A small audio frame classifier, trained from scratch.
Model: 1.91M parameters, log mel input, activation silu, depths [2, 2, 4, 2].
Data: trained on tunes sung on syllables by a formant synthesiser, 39062 training examples, 68.8 epochs.
Rows from block 2, named by matrix and row number. Rows with one number belong to one channel. Each number is 500 + 50 x the weight over the matrix's rms, rounded and kept within 0 to 999. All counts start at 0. Numbers have three digits each.
# convs1: first pointwise conv (model.blocks.2.convs.1.weight, 192x128x1), inputs 64-127
# convs3: second pointwise conv (model.blocks.2.convs.3.weight, 192x192x1, transposed), outputs 96-191
convs1.70:471557478582450447442436466526475541512480491475368511480512574523509498494465532569549579466486531517450413489564509579674497489574493516514490540508509562470716482536517552493485474506558506
convs3.70:386508615549441472503489550592460569508531506384436527481531395516534542570518485475445623534515495495611525529469545519564470319515485409588473487574524495541514407477478497531519536548566449483512495497484440489487425477434477439524520650518515538520478455436534438446481647460557455461
convs1.71:487483420548515557431431438418573513475404405474511543482407521527441602546386527526430410516589505531555486642556487510508499468559468532504525482413497382505489486478412516533593523474466474
convs3.71:479434440530515525395542478601551492443626495513618545421498517424386455346484517452522523473437443492392504428443487441548538454502443571491540521470480540593510476442381557527477454506517568453523497337502498508470495559459432479400532539550490508515523505544460467564497437565446501536
convs1.72:476498502546505493485471457547550477505435512479478484501552482392562386516546450420336425550521549430477475458479482422447495533497452523524535582498481533490447597635421500568385495457394519
convs3.72:409475400492513480522555499486554449466489507526516479403524505460514442543498482460517416484509509478512548529427430522444502517548434518448535458464467531564428431445540516401587588508541552499498483537542504544472508495479569522533500595403470461496508536463533531480550512515497514519
convs1.73:547533509565499497538524527405564465575511542542548496570455518515487460603590402497430618538489498439451570465523478502534474633500556516530509466528556456522618503520554602408424458497606524
convs3.73:432562466512528537457446484449512475469594478472418540464533466494475516542489468500543493381538571543527481532476497550451553550442476500452512551594544522452532480483441505599470515481579485506474513498513637523520515416542512519467455482527522455452522431516502531535549496507538413434
convs1.75:465572542440474498403543493506522559506502541567464488488487524484440508529460547542580551530434521520562499532539517428562436448447539523516499450535452576431419463547510501538547460395577540
convs3.75:516455488588527501611495564477519489483446511574452483527503533360409505436528493388499479524433503509496422471534460522554502510519566501454535539530536543503595561527424591531516511580468448564552555569557532503462421562509530522642559567529471508510463489556495389531477521553574506551
convs1.77:432542460596515555504464502521477512530607481424508488442492486518572454504448499474512517407511478568531436455583574542504510392454503504508586445438534430515574549516586533536526524482498513
convs3.77:442501574533518503501496448450510420536540543428463503453486449499523419538535588544529522384485538478520590612519560466511418597471521639484543486573449506527603497475565519550498513475532514500532574578599403492574554522515576501521466470480499444405488449395474519491428449440460420458
convs1.78:484558492484411502509510508466569542455498538606468461439527578432529497510543521463449447671497502487450488463496512449473494474470507466511574458448520570358511490491507503548509473598530504
convs3.78:536588420527482584602475500493470502533385460579385547495519448427514492559484523536406454539461493553420578450508418490449430511520426506573490406421557494487501489541406529477564465479516494461482519528425548469495480463502496458481567479443593539510409438518442497572591494567531575547
convs1.79:450543622547469509557473496532597655439459493507520549444471595469481562577556508457453593576594421514597459506521513512492473443534548522546533538548443521508497470489405538453604538510563481
convs3.79:531513553427470459507436580526546494439519546451575495529499589420464581482539539498455544574487531408391493574513475508505430543506348444471532345543536411451523551465541505459419567478495400433550374549615557507439529425507546499555494511512489475565456425444537500526403351515509697430
convs1.80:456555461549433503536509496506536422591489596407518532484516484503528499536485465560480528506517431444591499537536486524525517477532523481482487529499483456504524515492520486459454528509534526
convs3.80:544486630467467475446548546510474447476513523477456421568517495537475517514567408476510477455511490442482468460447485535465529526426470494462517447504488488524474499466474559468560541523472456535537493498518477513465471517478453482512538478515462495542499521526516554534454526478523583512
convs1.82:541510524520430527443539525478481420462526480434498453410531473511474511610549532502500401501661553520423464541418490479436430562595434584548424519457484387458534546539442498406362523566455598
convs3.82:432518587416466529544505504477503542499580541552507448534467553454470575426491476504495548533465571526509486475538444493536530521428302515429569550460527484530549572490465457476582469478490508513506504547414470493507503519466519461480492483526490492453477588522506455568466529505546461515
convs1.83:475464430431452534522541422487518496411503609446448529492486541496485482447491522533506442552489524517478439417473530466499602519531507546529539479453493472467447502423511481413442483468453496
convs3.83:466521537433433424497555595502451477502497550463484533605463472441551562470555484491544465500544560414519489516479511601527503473532442460494541504381482470526522471430485574499518486548460526400485399559492483584515539546497439463570528513500508527558493378522458499530540482451485514506
convs1.84:526526376442618444572497477587520409322591487455461463499576531471564521537440431458552486484492488585466538498493572498492530629464469569518550447558571487423401495518523585510489459501508409
convs3.84:467508486484470514515526435535495534535536467491493531527503426469539593509475484427436443461515474592477482495477475471427429513451495533517489458538557435437490557472464554544552529498521512562498477431429552498549404476511472545522491517513599499529458525537455553506692494503506474563
convs1.86:448466539682522461529504508452513525480530512441493502523506515511562443480554556525463533522482534471493482578545494534419443463498567531465559534424567439582511532409524530529467426528571487
convs3.86:543482574507540435462502423517519533522491500500536483453439525557529536623570500534480477481454466474488453458469539480570512579474493586522561500565407455457527475439438430489586469529601554401525551439584558499474501502574493447485506471445452498459609495489505416588461582491559469503
convs1.87:483563561431441527527510434491468418547530561529428418572451657460508492436563478479466493494511483579409499526494556447436460536476553592527503522475553645537453429713496482499504495430591510
convs3.87:581445509520516589489468539529466553521639480511513493531536441490519516506542530452509607521540496414462620469555494562509525460495525522403551542532571458501471545436437521508406459493537446525447425543484480488520504495544462557443484559439482415472540569551527422454555519497470457429
convs1.88:497419520486514483539608451528610525415578546459507458471575460507539494637526569480527547500508482424495519468446549431474492481506430513483507529553522487506558463432551494544492511470509486
convs3.88:599558548458511387481506537510452483516492455487475562369399584390472542565491551506516545567499560433557564551553473524512571496496446559510505450585525504446391465608512549535421519540551476497449591538527455459397489528422504509534484439446569530470450477515514455501551597598469624584
convs1.89:473571596392510509516476494448565604378461461490545527436510531554490486532527550568495462438436515479407384478551533486543518508511416536559495522524592559464489440509409564537422468472478522
convs3.89:482490512488493528563498506507565521587595420505442509463518587394486591575491489458596542440394573448414568541520368492548437494366592420536547570583527481429589531452463522536408498478409537514373604491437520513521477448502452390520523481498462480521536501522486509528504527451494461515
convs1.90:517494520537576625563515563575484459464514454524561478554527568521572538481512457445498552483587496514447490593461547508518544500433451558482541463512429522434487499572578444469370514459578550
convs3.90:546496473487487461426520480494583544504499577552529545563548536526483529396514464498501514480496493453434402585467493534555544563599564475465528493506609544509430583481580519602519539468535532527466414532507575452467457560478538559478500579502666476569616526443515563416473457508550457590
convs1.91:359536543524512441522450496497520508560497484550422448541524504483528490446561413503498549539436493469414450514548487399549446452363566583415500493425505497566507668438451453580557387465498422
convs3.91:519540377563539517516507550455441477570558482484569506447476505615579554565505468568539636398523483472469492510482609429478552503425503570448482475525559522549525526556518417433331448529520552538612521496577569516491489473488542500620487507472556529575546585491498601550558559539577600536
convs1.92:507502582438504579519496388490458464621496480490541524512506476475457515436499535536484545603495520465598529492482522456475501567504506512469482521501477433393500540531513505493515493507577574
convs3.92:450478606482532405512430608499446376511400516513373480423491546466445500468501414501537418578505481523361484502537491472456424500527450501494440466431487495529504474503531464531471466437517399487528571575482495474499513477504512516503424595555585400552479517579507522525527433420363502404
convs1.93:289568554504464568455477508507437471587516502527509504519585462568589478309543544522528490482493516518410496518560536521478478557529468497507438508495472479545484495481482530510455453548457531
convs3.93:457478504438514506472477474483451577522536487539475397575493529671520512510497560496512450494457529489423442370518415520491465425571492583509468493555475513566531479468498503541496532470485523469445562496428455497435567510509567530532516532539543500426449486532513502534503530524468557540
convs1.95:604470484510457498555481529464497519556493511484436568511479521468553470430552463503373494496452525501516488500435523584530458530451438466455518475449337507493497485577466482519525475518489433
convs3.95:394526560455465538582461531493458459544564555476553436508446485500556496523544551513509437562528419501595532433436510522584521504534484526497611516545415527501459439546448546421518490434535482451491402382597494488428444466448426488409550486506465504515517542564575461554505500472492467498
convs1.97:538454529505431494477408625399512582600552463503496523471454425451494490536453535502484470558512459464480561541492552489403482494494581557520518480573481419475536488486518503500517575500514536
convs3.97:465452551419503523542485485467434463533518442424473507486463502554468437486594384493563442525599563565521581397513464487479431483565511465412418568520442512568509546398580498490504463534475533478469472458455464481525571465574501505548557540503504493381510532443542513459528504493557455552
convs1.98:473541472513456563496481408471577499432522452538560544538561502475470453483467578549429463536525532503494528551518507525477546490502484481593544452494475520458461477455466573550450496527484466
convs3.98:442546570498579518533517506527501461504538504409526446517458525484484505469504574472584470490500427473540507471600531358462519509411466447466414461504545485462553439473489459466578470464470471545536507426472496476388469487592560463492474563459504558543483555464475443516521533527552577477
convs1.99:485499546503568533444489534558493539398537459502538510448593540531538471470505478581457552476542551584583550459458528483428492485531509459478390357538497586444451468486497522548488432501565481
convs3.99:504552467571507486475479490449420498448479542516509477577423528440538588464453506433486508495483473503486485445470564443461489487553449546557486465467471505516403518434505559604494544427536450488473521564572508504568487537545559506506544534565492558514590537510503476556495543539507524420
convs1.100:528487546474531524553503521541542615462534461454484563515527440411559441581450458478519468503545577440414457555515555556508452546506432500560526607490472582501465513471427491522500531522590429
convs3.100:516581515578524553487547497532428540464577482510471488540455473602589403477461523456486522513448428406358502444512531442539512517422580555493549416450491483447429386498532498520520535438469437478528482521573460535437419539476549399481546535476408519493513481498545489522457486503514509469
convs1.101:438526441434561444535425504518511441444527492499527506485545532493483473444551475540480575475467468462470471503468460526604491515494549453428528454514554434518472526516495514438582564471473505
convs3.101:492454504435479488458519468507505507515613470469455454524494555521544473454480510536445540408548489445537508398506506462603492536428454514581587420440464490470542540625403488479507446533540586455544666625479473521553504465507520531524458569519527505521472460579474464492518484509451489572
convs1.102:521465512519462413506501490496544522431429511485500519518534478492502497506433542435510449521462564467519482476509540536517467481532522411493386450534490574486518464528444510504446472540521501
convs3.102:608483564555447450508578430523520525459513571490548562503489427565541560596427597494603532486456414581583530623486509476531483559491530521496462450473444466555520478436449502508370508539578483511388560510480523484571550474528418478578515507574411483425550502463521551457549383486560556369
convs1.103:504497534543465542502544553493551623468532420539467493469440440528548480438514496468403544507549460520514482540467477483544512487543525533446492489551473467525492508548485509581534496497535553
convs3.103:515422466525451491488525499429535460504475514544537502538436516457567562507490499497425494504518460547555479529453532507584471546487454513480460525507533501496469415460503503441490450534462581448506459462535567553425517499339534517453486474502477453546502504480571514423504440460501393542
convs1.104:533486584445520506498424422514525428467476523567484424554483530510456551567532481552437492467489442424414476442441535521503494526490497478472494478449534497515446512504481464522548437447519491
convs3.104:489540532492556458502499549568460514437613565486527519560516543572493476481459519508475529482381581456505518539553467460441548508584411513483551454363517543457445449432443495519535436561353538512510657550473489496514521516559628540521554526418492480476560545566513503599541545426438485497
convs1.105:490483514562473491511465486521466520438530504496476525498459474502532477453490389441508478475508482485508432476464522482526490452465424584498612551496451497437504544466483457524493452563490496
convs3.105:496500586498512463501456443466526479549532548419444553462514514474489498457478499543465532448459591552528404454422393503517491488523401442448461516519478529527505474575482470452436440482575519541493499491430519484496463519520450482516534472548559525460535590499503509578470522542496450508
convs1.106:472488493404505470505476536398520465537479577481451491502537413560591442475569464499535476547444488480493545540523504533449446459503575553443522463427533584471515462496546488555512495541409425
convs3.106:398483433556542549563505566555495584481565468528455422543412490463479538471508530607458596514537526514475509560401460522540478481495468507449529442479530542538536537475574333455531460500448522500495452495539590489609466395524505534377437557519474581486526583537478546428478376534539509468
convs1.107:435504461519480584497548553450469511510567404463437520560470507453544486504561530537479567525418521489639536487414446382443416505546525529455479456528476498540529614504456566521533541506500477
convs3.107:489544421479466491579468460470567473546531454561529546454488499493496518477413490463443492516497493500406469506490470532517610500451470447492477513630439514475499530514543401492457497465535524533459547452511470524518503561440589400430505486453442585392459555565449460485533546514493464452
convs1.108:543510540470437500483514443521571501575473488576532439468520461483421497481511484450458593500462481535532576515495366491557581596432440599426511394527557583574481602515516543488434452478646495
convs3.108:472502559628604428452503498516443519542580545538574493572450510480439368468528431507440338404488499470439548514490536358472488416495441496438602408488487517529406476548456422554470521480523452493484504461476574530527521469527489502528499530487489452513501574514498450444495549536460453590
convs1.109:500537516516560526464396489507508460550518504480547525437591374522546532446413579496481564484452493586519476542466420510462508480440482483527505593494530513496580493450482460530482498512415424
convs3.109:517462475411533470556461525495498474519565502480461519501531505554452633478523515532540498469556499571541414576485460480513485480546502513485568525417451576469501548518513500474436609494519518504450586510512494526442485454479540498575459519493542582394573489468477496447473486481381511419
convs1.110:396550373448559484456480461560562430518459514596464474480477533411475524537486504522505449507485462491491515540521545577463482465439512515537467506533570344504522475477532474500532552485479552
convs3.110:477448599474541534511485437492478486466539573390567505507493441527577483499495390450383554506447568449473524446420487468493525482444546521482520375400608529486415490494383497477510509461494574524452675501530498431545490467569506478462501518506499527480494416510478385542562496537577447616
convs1.111:442510517468522509507496495488470532618463388487490477544573529549523486444412468692511530494603465493510460545492524471523533491572481516452522477532464467512512474501464403524473554444494482
convs3.111:493466570631581614522520615524393496493528558520507567516524471530571488512441464446506483574440464510460463531531563487583410465485470543479534505508531511517471572533482488514498533502491506502504439498493527523696498484515559542523518504452546485519504515532470464597503458524602500538
convs1.112:537471550443587494526468454486536502488515559484510456492518512542449652631520528480447456419506516490542426492511464450523600471449519502509494421502492603479489505539426528488603378503629545
convs3.112:500463504559543585492492497486547529496587441513497511461525507468498515470511402486451627477481459599440518557532454523474390514502501503447521493463567465496481498535549456475564500463551563506606600492464505525513561510586478468413578481538507510503487506528530542447493446471472505549
convs1.113:433476397523520542436432519507480471519527420498405584593622567590524564554469415501524570514455461438511506509450507459502559525506470523549477486475529542447511475542467486477520555509431509
convs3.113:426515415588463468430413481488419502542516491500580475441526557619483406511488528466467653471624500517505431600495564495519443529558472566504486446462506508544476440441523466533457461467580452504387496570538459528481493475535501523600528471451483526504438496487481529490541538445448527411
convs1.114:540505492600493529517452496437494493492530494539402519461527502542517498498513504498489508482532506518434564515433498529467574530547410608515470487455474575519577500440423426474486506456516495
convs3.114:495500550510515504524515511474582453562519539404515532473496520436404309485523517552481486531458454485392476520481466412496425528549500483575551568519439535489563474550519530513444499547417486480523413457554509521499501433445400533467542567527510575483514523446534465470457476459447515565
convs1.116:423406562548547489514479605458506511526499569478480490513524499500508482470508485472479515484537490538556538512455510452476448522470522575433505487515485486577505510565416446469484461460477429
convs3.116:493530484517518479512514440452426464518572446500552566496599491489561467517469465510557499471494530487404493461528477512501416426448474494487495486491579452543476446460504535458565604476507544511500492478527479476543528471524487487525464496511586462509529468467457540532419593521522437468
convs1.117:607561426490507464469443533499563494584448463530619515501557449542543635448487534492480470407464516493449447461478447522606524392492427463482500452494584541557458459562431446537483481507538460
convs3.117:569561616504427470481566454446608519503386491478557486459621485512513501475517512473601609470455491474632558501489535517514433386544482491491502544480453537512460485454422510576441519583456416547419542524583522509451513462451559450527496568419438487466558507519521496516536530452423353525
convs1.118:478543518536580574503466439524498610552568471479499542515502502508522464560521529516563496592462438530514487482529536502464493547401484392508532493504533555496472604516490462504497456453516525
convs3.118:412455508509430458475525471536495484512544445529478516485512526486459480540441575466470564509424476512499548404535555507482499490464573468474471534532514486556540536473488561493550501560534516497513543530456576487552555551516463565543444410424427557458481549469484476448479508494480562489
convs1.119:453551503472517447527439577478448402573513448464612467609327493552613401454540592478618507482557524493435466543543432411470517449492481552557502469533480504539518414516439506545532491432556397
convs3.119:391463455517454583532487460517545468474524490520513529473471576475408538568470510514387533546581519515372491545514479507530499628554462600503396627452546481498563448561551481510516508584525457498531459528408535542521466460452523498539497441480466576492456496531471557460442535443471505483
convs1.120:349358459523464528472554470524544680369553491518422461478502494504463491555523525501522530417384582519465454444519507514620465469472496442455487447517439610463474549533483482615475429426432473
convs3.120:442465591539503576438459479523477475509446597463550501395529501463479434500579511560367411373505505538385536433483478458431410488493510518470489541389427588527564445556432503471439496502532438504470546455476487525470503490458513534374450528565520460464415539463479509511368392487335488494
convs1.121:383516483493575423490508418482526476512422481503410560509512437535559463543559514380520502506453544541470464529444441500270519558501487472533537549520487505491570471499497521454518492529423517
convs3.121:533426511581462545511531536439519545500364475506490536501515489502466466528454468428575548470494512463411443422459532449497457533544486508456527475449532516504513505426503593523487515414546377606465488513514552469563514533599573508507564353518431520530522499474526479506537558463424550549
convs1.123:412610512485511465512438451455616415554593507474512518448545446503459510463517519550468489511516466589556509480488508471522473569561506603531552511606530491571465578517511529580501516487538473
convs3.123:500476486522459463523485524534552503539516512505439435561482481487545420468545490548514447448454452530547528556565528574483502501470434512485486508482579514506503496469468427403564510458488451468494471446522489541519477421507507332506482464411479459562440505528476431519490464550381525526
convs1.124:475532505400486540603397562643477536504518383472550495512475497479670678560527576451461497441486475606491391497509442454467515460508397454492517495514482466520534521512489486566538504463563499
convs3.124:354473598561476464474471473534461495446537517494330460422540439522464526454551460449419565483526506488520480510530511403496440622610495511502488603473522477502586454411429470440429436526418533483429546560496482462538447491514489535565494495391558510464516483496481406525555563543430469528
convs1.125:470442515468548560530548552532549588397441506453490488519500625494488491583553524480430551588550492580458506516518511553420518513565562635420459547515433515520413553515577372479495556418453491
convs3.125:473528503458519496594512537533533479543455555497481465528509556514514605577426448468469487530535507482520522510477474597516517464535605520484404437498531459505526523510571457426513521524477515445487451522430519488443490520534515562547481522495459429487446445525514472497554522513554415509
convs1.126:577587519491490463543491492553481538479512506514521401458530495509551517506548471509489478534522465543499496511432488525485531488533491536506454464414532454471429508550502483388490413498527531
convs3.126:457465448500425483485485484494526541450504418546512518483512545519543520425484605460426535484474477578539577518551532495626497482538487517536484511515576567597537499514494520550513588524465493611563584539549525476472500499421528473476419537549555508606526486520549538503502553542540581529
convs1.127:470490566558513497493512485452430517459477416479445480489544573539509525494500560470456483466550506581507503548510523560505438475546495568577533512613436506560473522529471487533481486525467506
convs3.127:558517416413525484524489469502566508488476537509613515481496551508467435522498486607456451447494509568527553491502470571473528618545492608479510464550486515566499494532470493484451525520416507477528411403427472490445393486491539452593531471447453568592487504483490502475459555477502511497
convs1.128:480478462452445463511548510388647625563483450455496508565503451485536573540501469456466475583504571507513451476470572593548486529484513542610508482537566497506478471471389566502490523518546535
convs3.128:392458536569447539492481558489526535521513480492543468495495450519502389463495470457532509396517454496405490422541431473521480526510530490543451524538475467457500562475333408474533472524516353572453399478532525523480492524502472476451527520447463474453491570431543506481670552547506422543
convs1.129:534579482453482474567545434433581501507556538503542494480440526467566502487572517504512468544527548408473543537530574543480598507493506495602385554518519536499525419500421520561414495499454514
convs3.129:353498476517498462542530489486453593568543487438423523480542634446454634466526478533421559498481510512528475509510562468510564448472575472582471493495382468501495387484504510598469530579441513504486507503513383533494611451429438526557487491473535484546574451509510441482524625509530467499
convs1.130:467487467490512446524534621487496431420486519442529466468544319490601497459590491445550497519467541567531460476486516488428460559501402529523487517456480467456508480467514497489527547523431536
convs3.130:519596440619627500465504510483538528483466482445502537560462578535600556473443589469522417554546504479513429593588462551494452500538492490567541535461538505506446475505515532541506518549533500498570502518469564478432524465550526446478508537511480548522514526558522513490518495474565482454
convs1.131:420513557524550516461476529525536469522505463438422366479524527536511404395501553438494458406578489430584528523519521460565530508559509433517522600465483530472519444536469515443430481498527447
convs3.131:382327553513537467417487496513454529544513531429515467453394518537394558491545421387496523567487481503420561551487551563482535517488522466507456478539564474533459476461501506469563498501502439460572488536580469511409501481531549392472495511498415485393528495501510558466539493472501509496
convs1.132:564504508502462417502507489484535527666463501476476524515543541505495525529537481429460411428433438524495538468444482519410644567565490472451444470454579541547433495474443501504493478502538483
convs3.132:450504544562475481513424459503468556515534550529533461574508587546573528547521522572548521514427442533368503500498549540468525421522456469571483584512469501485504517474430499524509519489532492505565539517478528508479546406526429519567505530529604591583503437566515540494502502497513603552
convs1.133:540531519513420498509532561545495515586500483491509542474523541462515515496550529523457415473520424507491527510501503500500445525533429495481488525510459506510508533479484516527474535551437475
convs3.133:495507568530451571505485495468603501570559532564505542491449486478423534538545483552574540580452533541460561459497486514478505492526441468521523474536470543430551490571501452471430500553444488453552531494394481471503501510486503558520497474528521516465510499475452462458556464459484479527
convs1.134:501527527587495538504429519521528490489456510487532512462505421567519400452515531556502459602492449457468526474505502480445506388490479450463509470509604568523594574560542309426499529422442543
convs3.134:513494548505579505491528453530612464480451529570504426473549482501529514479529484471472406509521525612467527503470524516491520492512492414451476491560375481531549590546464506475479538652478426486526348493440537411564523436489466519387504446587462518518476478534558446439430462513447536427
convs1.135:502554456446522472480481470523502527433490473483551542573572517568543490536501495511517504466541475512465553354488638594538497473503537589475464481546400571501472518527540475583565528484444487
convs3.135:535467490469511599633595492485480472502479508507474524504532557514549546616515479514543527476502575554539542447436499516464454488478514521503457469460550522596430427521574538532508464480463458550488421500415510551458404425538473425440420497511591562462555516532477608469392529472409451422
convs1.136:472459437481541425543477527560554515462521562461446463494528512476450553540507516452389400457532481451481503541541505462445646551434538509520465533456503600551515475579516535450412438437499417
convs3.136:563488496556489508547322547446493558498524439472503464538559582509452557546517469576548487483476481482489398574460572538517502454529630373418504549463463511459538445474541474534556478574441528483641536529493582448511535537486480468521522595492541502571532476444442477527511529423557525463
convs1.137:535498516482543584505500533492515382547528505456519521546387526526445432441467527452493550608596515452535439511502493443599525439519583576479495530591466529435526493456509470464590538462527514
convs3.137:511540423510481466463500507509554443472502437524570517487495500583426508450552428522558607533484551494457446530504470491548619455577468586557491535440484496502547571492511632456513405452504573524458588523544449497484507457446507508534524561644470457549620466463528469483506430457556540550
convs1.138:556475528489409487513546468519513520594516474462465382459524521537470571615508536525557435461409529470507561514454532477542512538495448523491489454545499530482636520509519462491484487464495475
convs3.138:465573535454413334459487572499449551527527526451491477601511436457433494435515554521471398525480495460493451466514459532574563524548437505482501508445561518526516483462418522537573476518546470521493496465519539493501488572515503488485425544434402544512531397506428534487458559482473385469
convs1.139:488587489425541541517542547459447485564472578523567517487493501499472583405512454430522481424510439441535404412572487503528582513521486521525506465460516492368499540456561489486501503485520489
convs3.139:570512525510444483538433446550536407406565526513610498523463400572477486476521422527615454476521520431467447465485439452488521520427462478431461559393524426571550556535493560537463435519496536599540603515532435482478451511526452556534476488538508440492485510508512527521436381534456458497
convs1.140:601501487534538553563639493476536513545475497454499599487420561503422499457568511480546592484366501490510515469476509385507464381510510526499485572478547532446510426471502521504498589498517484
convs3.140:437611487467493572589532488504507461471501458536549514516559473417494435448554584414559581422525514511385485565451418537552532533468502563531503572491514529563486539507505448537498561529488471492473530416518442503528508532535504403462482444425351515520597534552495441484533481486432493539
convs1.141:531535566524513468476511479514528528540497423497508495392517486468548477495504553494511434581548490549479510542527505512505439526461529497485519539440493480462517488544499509545479548459484507
convs3.141:555555397524569548508408534538517431486486553501580477449467454488476551518593489437505481510475488526441518524494468529483349560509420504447465424524375450499552515430484611499511540526548496560495512430508559400472508520512518483578497546517428446520512478553484487586481533436588529445
convs1.142:446501512516401528489572459462499420515598481511383556515529489543556376369502428503464467391489510452459472477539529660516501498560436482518551503462571506469523514456534563592481548512384440
convs3.142:592511483427511435535439479519547472527514508485523475427452520410409646543502553490528458542505536538459515402441640502607470544381503526591409393471477569516524505514501463450458533473570435483512513591564583480487472457515513466429527559470467550484489469579447520564578504514473508429
convs1.143:529517504477551530406579457597630584575548422490505552577436484498516530497472440476468527469447565453535556565496574528509541524500492541488540516514490499389506539510494497626453471548444509
convs3.143:486508397481542422469477425535453549493535589480384512561545528470443454464495530542446401436500533459538500466480575566499530456678453539574460474586442543460474429377572570505444500451442437540481331447527405518446503550518451496590477539432557516528530530530455536491387555555520511576
convs1.144:542408512482498475496536498468511487505491483478456498571513491513534347549517501500462524507443455475474525535453524555565442495495472547492488513533472483436508419570490507499557498430513530
convs3.144:451439543481469502466499558599438450495464439589532570542477557456542461492483446603562478513517539490430551470448399511516548467456425464342520579539549437491558475475575458538501501553455521460471484441457536556465483577486522507631461466438507542419576555539479499448456586535520545617
convs1.145:445447447490545529555496469447523578477385645524474537498498524520460586532506582449482486573418559502472514521459563445514535382498474500472508506554473529533505517575547526532418466490482494
convs3.145:458512545459471457530483582577533485558590529446498430528499487502521472438531555409541460501510477420498461497481427487549497438416534482509528518529518573521540557534465420475507526533530543509455511510499472523525455554427432502527461550467449455402487576511483507482491501501483529458
convs1.146:356482526411484444465419463385574538516597511521491513498506445498539550514509482520452449600469433412446439429518517502585552441416502532446515497572645531571616570459497510526499462503485500
convs3.146:477416446406505444457349472554545506510443545524537503463511510493533533510566573379455524522502482476498576463517503523574545630437467495465498464351474485487528489476389560501436521502531520557379739496435447463481587578462545403544524520531593470387467577490475534425505426416483464503
convs1.147:493523511510529555518523465456523479483624444437452457548490387568519496484325533468547487501501447478462472383427563550493574530530493514551587523442554405590546393521431530546551542595494506
convs3.147:558470479557499550647503573496444545505497493539495507568486475503487552582501553456438564512512519524506503391538543582484582538569484571465520479429504486495586483487486517480439518473516502500451407551493565473598480524612558505504475497573423575460474427557552596495457431522533508505
convs1.148:603505586455484503543490484603521468556535507441365501463455518464334420479459563530530457523466411354416447463494439515478491483517466416469462548412534488464575475504459420548453389430558553
convs3.148:498519489460464492539519479447497446546402544443508424492529489520510548574474445473492473513548463548417488456444561392501357463648504513374534409474457549540433537556413670551527537373503499487513463523435464521515413527495550470559462508495515478632467530524522596534527474376459514569
convs1.149:580519417490469535483484476468615427522497373467549444560495511491532470527609472530503472488459371511518449512568504571529527495489460488550432479483548493505550512549465540573447583513567530
convs3.149:525444514529497522469500418539564423526522493525486530467495482470472433500526487461585499430513483396464506422460492492535471469403440534556445526440466513557641462493573479539523537477493510444501602562462554466473390536466464546424463511503472491497564544539442497580512547538545282514
convs1.150:520480540524471409591461498552466497464495461409523501554409427536476469438514525412577491442505510505418561501433460552461537479418492466433490558424521513587441516448552412472547544456464538
convs3.150:499537463385557496496505449493569483492517499524424452502432370516515524448525514506469488478543452481488487576512552515531557495434519354485467604546530502498460515540538425458558419500441517516461558403503509468565473514436566434473511510530502537546449590469523435593451544517582471403
convs1.151:559551415476505523506465477426523394483478479480657467513505473540496544499530472459482580383508448529464517523483520481498548477474489500455474472625554462527495570513498479455465490500437472
convs3.151:466500555517455472494439482502541514516656492470495517448432536508610521552461515508477578453502574506498539679446437483431499533477563516553493464483607475550526539505552424546564537464401518493615560483567517491490446490533485534467502477448498472553443487527455578485524477464538555502
convs1.152:465508508488346500530547537494492530414484566432500466526535598488480547544487518506521546456535493376496455513540531438509487483508458463509596530512503556521537425495376432472546476455541454
convs3.152:531505469492461522450437547520494586491566600517571433544494596516517460495514474483551584460496512452506520596460470591655418502338522530491483472517528453577469521496543501564525476525528492516552536534637484516552481507555552417519469474406488562449513511498456562572524458448504559517
convs1.154:527484460453475408531504558618414461604553482548565437565535519506480505516500531500408528372434539532432522503497530502512508539430470492521512503491517455578469506487504497557572505498416472
convs3.154:484486524558557519511475502501562419499387521457506411412581506452517540589485444536490395478556491445423517477517509460509492464522512458483467476503570515435548490531472605510543512449505532506472515451487501518488492475483445528566521485573488569481496453549460494549435440498445539581
convs1.155:552542483498510555491489572547426487510494527472550488549486483446483404552477587497533556586505566490507573439510474401482470518534476492424530469497495482458480475482434481547464505491563554
convs3.155:463611557462460503546456560479509484482417540502436532538443517435489464550486541534442388519352544505482544517472380425453506434489560466484456506514512466477437467535420370462533477520464492570564504487509580431491514442478474563436539448463425646397454542481479530437443533450445513546
convs1.156:505527471555550482508570510504553469525543484479482560484435475452537400495498537460544476516528560503520558500497361531456577516393563472535587477435534625517495566495484560490503512532517430
convs3.156:514478488554492444506488572510482578557412502437572469454555458476524578449537502534421460438496609614466497500413534472539538654571439460486451502573548478441463500525486475554518458525459549440540490450417515511577486537466517523467545534544437545446442410483542502540483547455484571513
convs1.157:473601523502448492548501374523485581495554543426466477518603476545473521504562542405447552529502470492501507450399553546545505458481481490511563448428492528470523506536546440452408472501562512
convs3.157:450519527475512471448512519457506551434474503581520537474502437602478511535535491464465470508531493495545534448474506652544497496480538492523505506508419505530506507508408488517514456514608511485517507568522488465547521517401559554518478449515479474434488461523482526473517489485464496501
convs1.158:538518539524605525558488553426518513546535537462431524488432530581459526515501465544591447467511462536508565515486561465554501539410463541546565509440537547548472498541495401543489517491518480
convs3.158:522568502544511487538615508503493545474461495506501460461456501557538471450485493528389480468460464525536503515482530405515432477504447443577502435509573517516361427490499569406515453407448418434590430469456576476459589424521539475539444514481470461505471510490515514490575513479500539436